Weights of a small CTC audio transcriber.
Model: arch transformer, norm layernorm.
Rows from block 5 of a small CTC audio transcriber, named by matrix and row number. Rows with one number belong to one neuron. Each number is 128 + 24 x the weight over its row's rms, rounded and kept within 0 to 255. All counts start at 0. Numbers have three digits each. After the name is the row's rms in percent of the matrix's.
After each neuron's rows are labels from the 100 clips, of 14848, where the neuron reaches its highest value: "strongest on" is what is common among them; "peak on" is the class under the peak. Only what is clearly more common there than usual is listed. The data: single English nouns, adjectives and verbs, spoken by a formant synthesiser in many voices.
# fc1: MLP up (model.blocks.5.mlp.fc1.weight, 512x128), inputs 0-127
# fc2: MLP down (model.blocks.5.mlp.fc2.weight, 128x512, transposed), outputs 0-127

fc1.497 132:155117095134132160114121140134121142132129126141175137119159115158135121132131121131140139103124135129113081141109110111118138124125121107128092112102188107152147142098124118090136135134143156097117122152101120068192122137092100100093152126168135115120168091157157112121111096121146135120120076144110128122167091157099107111135170139078109170147112124112135092099119103130076095085102
fc2.497 128:088131148126171154116118136130105077115142127125111105144106116130138123151107096119106151158116134133100114098153130112100079106140117165130169134154109111120153094115153082135136152107131134137133129137099156124174131105161117108137117151157104128123114106151136112207106126081123123123172140094092115120177191086109119143126095122145120199116120111132112131150148125110104111146143
strongest on: /eɪ/; /t/; /ə/; /b/
peak on: /t/

fc1.173 070:103136098059126094093157124179124144134135127137163151151100121110141097109137117133160066137106133145127145085110122180105144173135139102133096121111158135176106144135165081131129149135091133146073150114121133142133103116123152101132147187172109149126106132112105117115159118118117101123115142168139152139106161117154120133074141145116137136139147141112119143142127097104105118163140
fc2.173 072:118136147147103122119108091131173150123139097120117164135126176096146120133111139148121126137176121147128125128103118136136127127135091126113143112077145133120130123148110144127101170105130147090162090172102159122119104144100178107119177132070141131103117158103175160147144150173137134142115094105147123122095134141138175151104095142101151164162130092105139138109099095110116137075107
strongest on: pink noise; clipping; white noise; thin (high-pass)
peak on: silence

fc1.217 096:155166135089145131054099147150139147107104126109128154145126088198120090082142159156141090171154145136095122143151115132130105162147113132112122122083137147129162124150152121138131129084181116132138162099136151138133091121116137150125164128112125149121131151141144160119131105126128129097116121134166115117157120124181113158098112124103126121150133145098130164090093121117151159158091
fc2.217 103:142156115131124100118122142161124142077164114138132132118157128115138172120127145135096171149118098131101124144110101138116127150152103099129128116202118152161146142144103142110093122108114125143127115098064157136126145126109123126151120149123113118145130112078134115106121165149105179116099136182127165120136128101132176155108095109110107093162130074148070131150152104114120096110100
strongest on: /ə/; /k/; /aɪ/; /w/
peak on: /ə/; /t/

fc1.185 121:138156140112070127142177131124138117133116083132105126083124102116135139119126136124123079113115160123150152105163114088115080172099115140136132103133134104141120143117121121161109131077120152117158131127096116097125132156079142114131092092146179135142121144143147095114162130139066112149137104122118101142102108156162133150130127095151108143103150050115141113123090129134128115172133
fc2.185 121:125116161120129146152123125142149116166119144093105121154096124160139176151137115126150107103133140109147135143102115126147098126146127157133099147136113087137093125116119101160122149164110180168120125094133078156132142144190144150161133135148141116158108132150079157139146106080107064116083122118130143082108115098151154136118133140152133127105116119186084126144092138128145098107145
strongest on: /ɝ/; /l/; /g/; word: girl
peak on: /ɝ/

fc1.254 110:130140104159139138166149085123169115118111132169127115167085134147117107136128138103088157133125111157131117088106134163125108121106113156137085161098122160141188154142157130142116126143128145148086125161083112126136071110146104109131133133117127135164117119129110165150133119163121153081091125104080147112117091109127097151170157147106108154128135131135140124104080152156124119177119
fc2.254 113:159142159069134091122131131113168110157107139117169101121134075130121105142129125117106139138112128108111134143128139146154118110104124117130112113075124160131161140143104076111084145137130102090105125120117082136139054152166109121146114117159164121095084132131087122148134106125106146088108129119134104144126162112136083119128132126106153091170114159154132112137084132164105131160102
strongest on: /i/; /ɹ/; word: green; word: tree
peak on: /i/

fc1.78 061:138148152148127114097165111139132102113165119115114131110094115192137146149111068090128100184087096084120120073137102095134139153150156114136173119172110127147114149130133101127124104107092118113102147139112128122112116146134122175115146110139125123135127149128168122173102154105136112119130138122154131131117123122124136134143125156148128099139129124088102080138091089175156114070156
fc2.78 070:115159093140087156174136135137072176141103114116139145155096129106121165157152137142160101141145115125147095125142084141113130106129125176166141150123138170095120154103140113145143114165150104114150097125127139159103168101100138143134188180120126091110163139120122111094138139140136115076108111112121116119147146150135114066155150114116140106093166102120148140124135117127125105104138
strongest on: /u/; word: school; /tʃ/; word: beach
peak on: /k/

fc1.10 095:118144142116138108131146144178106090127119114154165180126096145164148128155155177145140131168108080105128140142073094112121109114139141114119101125114127144142129149106089123153129162153064126126155130126167122147119082133099129110105135118111180110112127167147135125122131081095146149112088092123112108131116132125126149122101085131165157114141098118116142118087110133175119087144112
fc2.10 086:107113154084126113113092080141140139179112128127141123145157102111099107141115191089121150111136133095127125090146128167114164141126125119128152123094134134130133130120124153127125083125157112136104103136170111132165120109126180122173144163148115120132124158083157120142108146146136144119107121116087091159182092100130163158140162152130138113147138100108169124135072136133132132114078
strongest on: /ɝ/; /l/; /t/; /ɛ/
peak on: /ɛ/

fc1.485 087:131106093137124149114147094094095124147113159112152131138115177118101118132135114082110090151144122076133116082136123125098111133147148114131155157163161124153135111127134154165096099129146100125076130146112058096120159073149118145104144128111123155093061091115124138113103139117118145141161144153142137110134144112096136163144141148134088105108125164094102135120113118132095156140143
fc2.485 093:138110138129159122143125125129092109144120161114124168185095087155133172087143171162114121123128092118177127164144134139143118161089105125118142132151131137110139138157094131159102098103101121153160106119165173135112151144172143134137118126078132148135129173160127113165105151143153152104102127122102084146086133111145126162101125099119127124097125135100096142162106091096105144121114
strongest on: /d/; /ɔ/; word: door; word: doctor
peak on: /ɔ/

fc1.163 115:138124089131103104112145154101129134119145142113133111164073099094156126107151114140132131140144116117136100119168167136166135119124102156147164116125153145146093079147113123129081123109155130149139139134078121139173172153105082118134099097105098106135173175111058140120132113123070138123125142129123119143080153113087149138130112115135127123125138151109140083106103148110103118142097
fc2.163 112:120081117098089160126125093130138119136140143089115116143158148160085091110134140103153126089143108116084156137114103085116124136150131134128130135111101110168166112162105121131148120176153114120152155153201163092166110111166114121132132135128123126136070124149142170118171177094134161132117114135128125132118116127194135146105134178127157105149144128126122122145133136116136148134113
strongest on: /ɹ/; /t/; /n/; /d/
peak on: /n/; /p/

fc1.72 089:120133150145085072141115082171114110119111130128136175119171124141135088119121137104171121117124163111110173104125115144129083149144085141132119112113137107145138162116139185138132140104108133129085115157093149133102113144132096116108112152157150133140160133095155118108097158121159133143132142153138122108164128160139095157111103118150154107088130085091111061109114100129102137147113
fc2.72 089:147106101116106140108120116167164151144139156079136117095158110167133118142184136145114160111162153113103090126054089162089110154133121147129119112155122105119120105179118135142127122132139162124153144151158115122108141127132100110152084126092115125059083122122116108113158136151116148152108129110122158113097101162112120087102136155157106134106167099140149132152112142131126114131113
strongest on: /ɝ/; /d/; /b/; word: bird
peak on: /ɝ/

fc1.114 087:131102123121095130102147123130116161101115113114129093126110124142111125119114119149169100140133175133115136092149168148080135107115131136100117148142133127128158103137114130139094146140097118148149126161090131076108133140121096125144144103130123188097139094156101114107173114135160111125141141125107185088065152116083097142144158120158092103111122172110103146082152118157117163101110
fc2.114 088:127164095107114137143107102142089132158115097115116140146090122132150133127150178174117143135126142109128073135141142108089113160136135127122084190112122070164144128128091121103170121144133100108155105152107118111121135143106136139117135136069148132105135157111108124093121128121145167115099160158133116149103140142149100136078144087139155131119114118120153154066103141124170142123095
strongest on: /i/; /n/; /ʃ/; /aɪ/
peak on: /n/

fc1.463 096:140149144120128115089100136095131102081110116091138161178115126124141119139137105084176111143111122165108131139156122165121131136122146160154127092135091153145113093095111121160151150119088127122157093121097138161129140136122127090140101075090135141109133121134157112125104140140151130098080120135111160090098094103132109113177129164145122134122120161101102128069111125131101091171121
fc2.463 099:128106107181104142082128156114116137097142160146118131089141091123139126108136153156111164135104112127139146118142091155133132161140156136118116163106117130101131095140128114106164106159122136181121123146073134095129149130161138167095136158131092114140170138091121149113113106115087113128143089131091127123107157140141176132092135091095089105152162106103131127182143140116140173096139
strongest on: /ɝ/; /ð/; /ʌ/; /b/
peak on: /ɝ/; /ð/

fc1.123 125:089121110146147087131116111106162105114147141145096115089109165124119154122102138130073118142065144136169106128119099144120129176121107151128108085129121139132081129167155075145130093149162116163161120129106137108154103108148083158075132122134098123144156167130110134152124132106120111132134126104123124144136108129127140076175135131180119138137114147104103112115117156122089139154162
fc2.123 124:101116131128144153118107152084164155117128117109133118125094159132101110165142129139198110115088143179157132124152106170117140171095122109142146125144128077144137150136133114144172130121086172129131164130092128124140123140131104125115126134179075121107132130133155136142121096114150142105138150150143125129135180136115134140157148091136149130140091119120118187148151097083128131133187
strongest on: /ɝ/; /s/; /ɪ/; /tʃ/
peak on: /ɝ/

fc1.443 102:161146177099142148121143120111122106095116132125087117138141107145110125133150105125145111103103143185116076132120144138112103114171095168141149096139107159081128174117175166102121115130153128115141159118144123088094168121127101112135103167102105133067149159135120148117112096102144116125129112144110142157129151089110076093124128117184113128127144140132162133146166124135154141130120
fc2.443 099:105156180144129129137143138132097149138111117132181118117129143109160121114120116086091176089095168112126155110104149172145130082125084112115166151103118095120132116133095089111072157117156131111141157143118129097113135122072118097129139111123151162132132125121135122087125159128147144131134116073150127125106121168108131142131141092145122108107136135118162120137149158170165076124098
strongest on: /l/; /oʊ/; /j/; /ɛ/
peak on: /oʊ/

fc1.116 115:132166124075125111063128107111141150101173135106127195124128147122122077156118094112170131113136117107118125143165121151119148159139128170125136097133137128153107133143112126146121123111169135096137132150093128089162175108127129105161150139130188148149150121072108109160153126125113122142124122154131111082135108141139118104151145165126098133159132138111106147113084133093168112152130
fc2.116 109:126133129095169111075108108108129145118141139086119182146135150123133083158095105159132153152156146132160120120124129120200128142123129119118157144136132112162128136078160139116120123143155137114159157133116115080130166108121119126109092158114139154150137109093185129128115121113119131153138079136139121109094173158124127062126141119097145137137142179123088136156099096099123124126140
strongest on: /ɹ/; /t/; /ɑ/; /oʊ/
peak on: /p/; /ɑ/

fc1.174 084:182122106091132122153134084097117153140149115122135154132122129163122125175117111157143148050139112125111125092143102142121131176135171113115158118140169143164103159153150155112091134113154142131122144091178127117148153097106147143126127088131102117134142113143148149168124128147127108105158123099075137138110095142156141133189164131135110156141144135104135130123128137113111157093170
fc2.174 091:129128148134111134170169134160161135144161115154157164117130148153151137147150165128106123108192089145092128133094128159170108148140086133097123102156105112101164155135153137129167118117111128158119140137061107094119167110147152098120082134097119133097124141121164124160131145142104093128103120161175141129144115124137134142113117115124134122116133099185088124134130165134099129163111
strongest on: /l/; /ɝ/; /ɛ/
peak on: /t/

fc1.171 122:082131136116123126126151132089137140134148120140161129119156122142117155121129120116133133148147071152151131149168113132145135142100117147105114100114121131077078125146128127157163121138120078141110135112092083109178163126153124134124204118155099175139112168126106165180129076088112136134146123122115135134124128170134129123194140160125141138116123120145115116108153124153120161167144
fc2.171 113:164161126132140135132148124090085160111111132113110113117154120111103091114171127166151112104117176117161119129093114170149138129140166108092158140138111106114150137090146146153146143124121117124149173110162110110120117120082129182135116125143100148105113116124157157104067142140178151101119138123158111140136102122113157095138157130132174177153148117102139164142139103106104168100135
strongest on: /ɝ/; /ɑ/; /ɪ/; /f/
peak on: silence

fc1.128 073:115118109120088113103182115149097131148108123103123128093137110155131134126177134102136123144131105129113179126101121124192115178124088133158121151118143152139162090150104137174143115161130150110139133129152080157104154135117120166101143141078133122134143108111099156133131157082106103091176136121080144149157154130140143133144126175125174137106124156118134086140113139131154153118127
fc2.128 078:080099161111118139110131156154130131112086139153128115122151087102136158107105179107124099111139082103122126100120133127128115088125113123108107141192088133169112122064179133102122150122099108165127141150095129148131126132131133099120143139146161107118135101141148122103096130121128140127160127129065094185121084101132117125131117110139094150143139133143129132111162175108093110131157
strongest on: /æ/; /ŋ/; word: sang; /p/
peak on: /æ/

fc1.262 110:109146181136115098137132169106112098090100099123093165109096120099188124123149116093137091131138138155136155112140098149119121151144138145122143137101147118129134114099133100154137136166180120136136163133126097135152115093143121116148157130127107129116107102093094129119111098185131133168131105158083161133084122107124132156094155138138161096115164121156130153138066148111154121126164
fc2.262 112:114105120111130093135155124130113139134099133155145173179168125102163111163097119148088119101136116149170130132108128140104082110124125109135122175127085119153094106152104109112121135162111153124052152124153108133139153120165122148105109129134171154134119154133091142105132150120133124137135125108127158118133132181154108138126132146144106145157142119159132132116192141108192113163089
strongest on: /l/; /ə/; /æ/; /p/
peak on: /l/

fc1.259 097:129170107138174130128160172110082094145102163148101142167149096148132113132155145095147156117104080144093119102103127104099165144143114085180071145118093167130150088113115124149135142137110146158154149090118140170130150110129115134123117108133115112129155144122128147146114138132167124079119091114127130122113155128153116136119104138139104132135111143138118149062074120116098143129125
fc2.259 085:099136130138105134073130178099115170165118132109103102087114131106140091096131131103113124135114124121108103140119117123163110113109127121112047106091122117174144124099119168152166123125142135136112122143126163142132108143144130109100140085105137116161150125177116123156139153095136144175177126145114169137137109141116169142121133158062126092129094103137127120161133148109163129139127
strongest on: /æ/; /l/; /p/; /b/
peak on: /æ/; /l/

fc1.150 081:135153150097116126072168115101109135144160117084143134116156118121121177106142106112160121056121147131093130161129173155116111099127151143128174123106171099092098112133128113150147136156152134127129114131092092134189133120119161113145097150143116143154155134116185179122110134104159106128134121138119133115096133151129155098135128155125133119137118162131139099174138109093125113168137
fc2.150 095:121128171130175136113139116112059097133099129156122130109128157127088079114127165155130112119056176102140088141142149110105150112185123123121086169128141129122152118094120150123121119119153116139145097112121134177145133131122122116045101122105112175150127165162103124135160121115117117123132131134102126129135128163114131165102144137116132116152125141123105121103128110103111125095155
strongest on: /ɹ/; /ɝ/; /v/; word: driver
peak on: /v/; /ɝ/

fc1.210 084:171103136122143130063125089128135114198144151153125142106116096135125124106147159092123096134122132132093111129119133118131102113076126075123162165129175113162195101133124132146165141129104105154086146132143138169126140125114152123105119078145145159120153115138153117160139163156133113099105132105105110124121148086119157153140111143159118129108127143134183112120152115128136130092129
fc2.210 084:094096132137133112155101126110135159125121129149124147147141104154130145171180114143118162132156152084116148127113144156084164089160143138134085147158135136099133091101151188130110170097154125122141151188111111140140161160138148126067120136130119128104137115094107104141122121056134144135156127114154147167115137116142134140165139113127130163152143106117128130148114127143107179150153
strongest on: /ɹ/; /n/; /i/; /g/
peak on: /ɹ/

fc1.25 085:104124124137119122137155110189158152131149105097107159130112121169138117141136129128140133125107135130110121089174097123133097147167138182164123144143127123140110143152119153118149126098142158128144149127086154089108097100169178128101117096138132130134105139184174156149147113150108188129144120124093141140116170115119157115169161102111100139126121103128157101090119165114157104148158
fc2.25 082:174116101105134089140116114135137150160070094112154104110141101128138127084092139146100107089132122117127143114095132097186119095155099107136133102143128154133115118140091123120100080158144143109141118154174060126143114134105210119138120125158141158129134125127119103121104113126108141105116099134103125099150106114137144183099115134099160147134113136123112122152131095097124155138148
strongest on: /ɝ/; /l/; /g/; word: girl
peak on: /ɝ/

fc1.169 124:112156175143131103082116131095123134122090132096130109137152095132162124129141105094162184162142104100140111103140156155120155128117118149124119146104136180136152111130103147138134156180136126128104131132085153113137175115101090108126155117123186152142171175116151111142082092096121120098160133112120149098127115156141141105110087118119113107133145151138149130093074135161127133112131
fc2.169 113:096125140134147131147161136111135198115119098152152102152121133124162101139126123112118137136140171104149145157116170120123124158177146120095119127066133140114127131116134164143139154178095091089125153175111167146127104119116173167092145156123142128135129082121138112099188165136106092103087120098134155146140153095122137112137156113130100132108118119116106139116105147113166125143130
strongest on: /ɹ/; /ɑ/; word: driver; word: dropped
peak on: /aɪ/

fc1.241 077:126149086125105143158101087122121138146147134102103138138122135128147112146081143144153152129121132112141113101134156148145144148105180146159149117209136106143147133178119173142133118163111080138133109119130126142117163116146135136079107133141137154101140163142129153152129102107147096114096114110097083094088136109119103094149125144080116159139125155101124133130173118130171149168095
fc2.241 086:120125150127116105140164122097141112124140124128135151147132144163172141114102140135125144111103107168139077132117130094128103103134089138098119158117097109126119155083094135133110122103151153114116104129115105123169147120134083150130077086167140115150086086108117092119164143107092148131148145090127154119180131141149148168142095114095071140154153094119112144093134132088093127156124
strongest on: /eɪ/; /s/; /t/; /d/
peak on: /eɪ/

fc1.182 097:126138136115105102131163103110095095122129124097100122142158079114141127119142105110116136132129094133100116104142154136157110145164092178109110105132165170141127174161089165107128087103104145146092085139104078134110084137193156116110137118118108147137149152118162125128149158143117105128145117132078089097150138121140179162110157107111108131114141130127116101120155142094129129116150
fc2.182 091:106134105110115098137107111178144077137124140124075127127095126086119104112136125130094094154146068133120116121108128166140102125141106136116105075131156187142143122086083147106098104126161117187144143127158120123149130093091135128107144099125108116122107132136159145117108113115115124121132165103117082125143170154145107144142116148125166127110122149095139179135150130074149148123120
strongest on: /ɹ/; /θ/; /u/; word: threw
peak on: /u/

fc1.268 075:143103143117098117102135157090147074119140111113128107115113124135124147133154157152171133174118116123134157091152163132165112129123145170092149124133144107093156130120148093147173115161116166071096129106137135113084144114147134074090118090114105143157147131113121117117096133085169132117160133103111151086113113123089132145128150156096102128144094107159142112102122119142123181125129
fc2.268 083:146171122128154127117096170127123109135109122154138110129145083119127171148172155114160110123122108108096109099141095108115062097120111097134078112158093127076100145109119131136092094117131116172102114114101134138106119118103168126113210145103115096155130150115143105081148145120107177120152129154139146138136134109112120116114140128133110158160145146119114145099105105149103126129111
strongest on: /i/; /n/; word: wheel; word: shiny
peak on: /w/

fc1.446 093:132119096077135146098121125122129145113099134143182132123108148141122193130137130143086125152097119101164145117177111095140115116155156115134115139136154186143133116159127103149124125147124158112107148117164138057119116152097163086131072132113139142135185158165124122130133101134134172139150111105128125145112110141101127111140128151153093135127114110146093103100129126153175108157149
fc2.446 108:108182134115110139079089154129166169127072120111130107127120122127079122097112113129132111180103115094152138148160155122140107145119150131122121134152133113116142150129128111127136109163146158120103120112142134175106132130072128105171131188200105126174145151119131097115150131163150105107160121117119146089151150128146134117087164104144110137118141139133136112089097122143113112144151
strongest on: /u/; /ʒ/; /j/; /ə/
peak on: /ə/

fc1.448 125:095130105147103095125113132111133104136137086129156127104127127093136174125167117146127132117117110107120094151107135144111053142126146121109146081115111156128137146154140133156146138158120132113158166130143160104147140144108071130137157120120150192135152159109136115100117109124150122105139094211139080139154173139075118148125131153116111101134107120113116090097126145145148132102114
fc2.448 117:112088172130134149098152145117112143118143138088120147106124176141130114178126176107119142135100113126117144146123135129120102079170067125117167126110114130131151126114142126099146133106140092134142130131149112140117182153125160074181126119092117139136089089129115140116107139158127162158075122080131108157137123165154144139119135109122126098122135090095119158100126166118149154149160
strongest on: /ə/; /n/; word: garden; word: kitchen
peak on: /ə/

fc1.106 099:129125100132111126110141141092119126151111121079102123191124101135160167113150111098130168146114106115136112119111141127100120136145132104142094120122183169154126174140109106146116116118105139093125133125110137086120103140126129127106135098073118111136167107118134163151133143095126161101096136136117116173106160156180157126087114102128155152120133168113140059141169158090141137120135
fc2.106 101:166149120094109119159106131167135124113131128110134112087109106096108141130174147134114122107121106134124160120150165144125120152110129128126144120160141196124115089122158095148148111153143081151116117104144112118139142131130149150125123127143092139110092132161183142089124118136100081146132115139057143122164127139138164085148146125093115112118146116101111148114129090154150062103083
strongest on: /u/; /θ/; word: threw; /s/
peak on: /u/; /aʊ/

fc1.356 104:133093160093108123139137100124134094146130148133094131134111132106151122140128124142135105102146153155104132094126163124155152133158121134140155148133137135121168110167105053117131117139137120155063125176113132128106131095111173089047134128121116157187096138114108151118144148140140134137121134088159131126169155110138112115149144140065122145142102142126107118119101086132127111162130
fc2.356 106:134143114149167086140126122119115155103141158125140109130131127098114144109145103128129122093118149115117114123112152115102119112129092113115102145143091128123104146123127081165093137135120131142098106092127145142114131085155127137090171128184132146118106139065141123101119141117156149111137156146155105075139151130065127105202154120164126153144158148114122174161099127167148159157105
strongest on: /i/; /aɪ/; word: key; word: shiny
peak on: /k/; /aɪ/

fc1.49 103:117151131124114131104129190133128114105152091125088111098099101143130150107181107103136152152095095111148172131114112188146130089132138148124141112151173155137142081132074153149160129094120141158162139152140116135111137113139111144121136149124134155130097116148106142098113128115134129157118119144125124079098096125114127201146139147112167134130112156120160141140172089084129122128107
fc2.49 095:152101161084142145137104142135092098094143125108143160135138063128146130136130137090184189105168151088149172112112085126162138120153167077115107110130137114153145153093147133128123138106137111129089140103107127118106125099140103094076124111113139141136154168105140118114125120091138117163141130140118105118090096097136134159141163124137110138122119164111120134114109145174129152131100
strongest on: /eɪ/; /p/; /ɪ/; /n/
peak on: /n/

fc1.24 094:155112120158114113109139115089096142128132119104123091120141175151132132136142128172087123132138141157135117117137150116139099180129120129141162146139149112118169116100124074089139141096103117106117211162152160117125141173111109095101136155142138105140175147115135106134133138128138133086109134109111142104135142141106096108104145119199160149117126123097110087162160080132112124125129
fc2.24 097:141121161126117148070130120114107117128135124112135103101133152167138107112114117164082119119117138135101121157099109160127094097145127104139169107154131095109080120129106121145090088085129153114129109139126110110082160113128125106151142157114126127142181116150126110147128101156104102091145165121094107092129112156131128134091150111170134144144056118109148090095114138121109179167115
strongest on: /l/; /ə/; /æ/; /p/
peak on: /p/; /t/

fc1.290 113:129143122133142155149083093167141077135161121160128127128148113116140163132111128169103106124136127119147109087123128138128151121105148111116117099128156129129143086112180049158075135093146114148128167097138078136129112117143126105132135107115139101153155134139103129185164149152119162124114085133109144117098123114142115140138103152108125134126137068167106154110092101117110116134160
fc2.290 111:111130170140108173140112131110113097141114125090143125134099111153114113138103089100119147148109118091161153124087162130163175097110100132146106100116097171119176122140123110121115172125140165109116085125105168114123136148162138109095095132153184152094133112086123122124159124112142073169137105111128101124155069117129099138115141155119144115105106137146108097125097146136139148137132
strongest on: /i/; rumble; /ʌ/; /dʒ/
peak on: /dʒ/; /i/

fc1.484 077:159108085145147138132127084125144068089119124122124126147087162110113118142131149119127153111083128120095107087143109106062106132114129102120129100138174102108090142162105144114115119124125154124154129078131163130101176116123115077145150143112135122154084142170117107103156123149109092137119164110136124133080131101107153132103135156140134153123144147096145158091154100100123107121111
fc2.484 087:114093131118107126123131108098109125144132113100127161116115153084166104113132160141152132110143113131113129175107089116044121099067152119128159128103117140146138113114190115146123118136146099140103124105080131175156107176143128149163138120092140120142105136104137122089129126103161115113119114151164113127110155132156081081120152092146134160149138110112139138153100167135122132143134
strongest on: /eɪ/; /t/; word: train; word: table
peak on: /eɪ/

fc1.1 072:153112100150155116136138099130158080083118132098111130159089145150152135117098133126150098193140084149143122145148121155152153161145138082085124136125147159146137128108088094119129177153075145158155127093132141128121146133115111128060116150093111140139138135160099116101136130125137095096153121119129151137120126137140160100161122134180130148089098126111136108122153107103110094112113
fc2.1 080:117132137130117103141140081108133132120131155135127147107195113101104173163127150109114121103133118168151116105114147141125124159087113151134156135124102124174141146136167096139127087152116139147119095146134126112146136130141122151132105088096170099080086101106112153155124077121141118100115152150169113082096133124126151115109143109071154152086155128134149135163157167136112141098104
strongest on: pink noise
peak on: silence

fc1.422 147:116137137140128133118148090135172126137145156127093167141079119118130143093119134134121155151109145139118154155129120139116094141145134132084115141098159120153177195105148131154150111132066126102110099129131108179141097175111156162131099177113063187125124076153124118114138154136118120131136129135144142148135112171090131120137128133118101127127113103100108117117109157106114094139143
fc2.422 122:129081154139149102113109122128141163135141122104110142128093138118086141129117145084114111167091089157114175101084164089143116142128076168097100142149125139142177123161132097160101106125097149154134137120130149103123103109120161149130132150132092122119101102139135104130155123107133121104123138134149167126150091095144097133187131133085160101116116127096147175122142118111118150174132
strongest on: pink noise; rumble
peak on: silence

fc1.386 074:151162130160126092124118122139113060128143114088125132151124135106151146094135107143110102145174122057141111119106186157126087138138152106158121114136149148147182108105140149148155116141132133100160186143092142104110096132113098090162136138137141156115148113122138142094152137078160099151156131105159107111138132110127083125123107134138156134089091138130122120132135106141151110128105
fc2.386 077:132101133071123130133136136143150172137094106138136111121144156119094115195128122123131120128102083141147130117112081151136149159127111147125155159124068122083127112125154125135141115152159114146079114098095076149108153081130142130145134103094094120078139157119115087136126127118121189118134147141129141120137142157126159133148174096116124089104129157129167164123137116138107155142140
strongest on: /d/; voice: child-like voice; /oʊ/
peak on: /oʊ/

fc1.374 093:129132143126092120128121107134124110099164073113086094137124166139133144122134098147128115162103141126123082085126137081116132172120135120101085132133141125102145103144108159105107146188114122132113113168120071166086149112128147106120164143119115151122154148124122100165095159133134109105122147084126069146151105139156075101166130139105122113132083138140093109139122149115113116135116
fc2.374 103:117136128161133108119122073118124125115125134131159128091119151089103108157106151144153150114118107090135167169110174120130105130127112075116156150126146112123138119098117107161137119124154118125099161153137142122122108148088139118133128114155114116138124139080136078081152150136093121121118099057148134118089123127137211136138070107129110087143123121131115154129123082092118119126112
strongest on: /ɹ/; /θ/; word: threw; word: tree
peak on: /ɹ/

fc1.286 069:124121122144108114140107093148149136116147120121134130127114127106087149114123118077106063153104100084131127139112143072127112160116145096138132084134160137164131119122123111101126121138107133120112084097153073163160130102125109112085130153100114107116139142113148074114136087094119086122092106094143115130137156085156101144154129159133078170140129093120120169142145107134130104103124
fc2.286 076:137101135102128123120102134141129134137130163121133103124113108107160149135188153133178166110124131103082091123099082151117131115124116128157117148127135155113145121146121134167155077149126128086092164118096124119131098145136154135129111145140170165156169099117091129159131112137140128126117124149119144139151108143130122096122134081117147115127090173145126147143104121123203111069182
strongest on: /æ/; /ə/; /p/; word: apple
peak on: /æ/; /ɪ/

fc1.510 073:145123129107144085172144118101173097103113176138117134154099170182119102113186120129168103107110101133102115106153123143095145084111139143137126142133157119097137179096122154131131127090109107147142123154115101150122133120139120104093119114158154127099130153105114149100095107151170119142082159143139119169092075112125129129114077112142116140108099125140149138137149091115157127129126
fc2.510 082:131137083136137129153146124134138127132138129165125127125090095149151129115095190127064115113111172150143116134108109114146120125098136129135158093135096139168096143094155171131174111157101099119090143109118165156136107159111167153131165129122097122150144133173101146135115166125096162116164098163127104116167182159136126158150109156106129130113149105131128116160147103110126151137143
strongest on: /l/; /æ/; /p/; /m/
peak on: /p/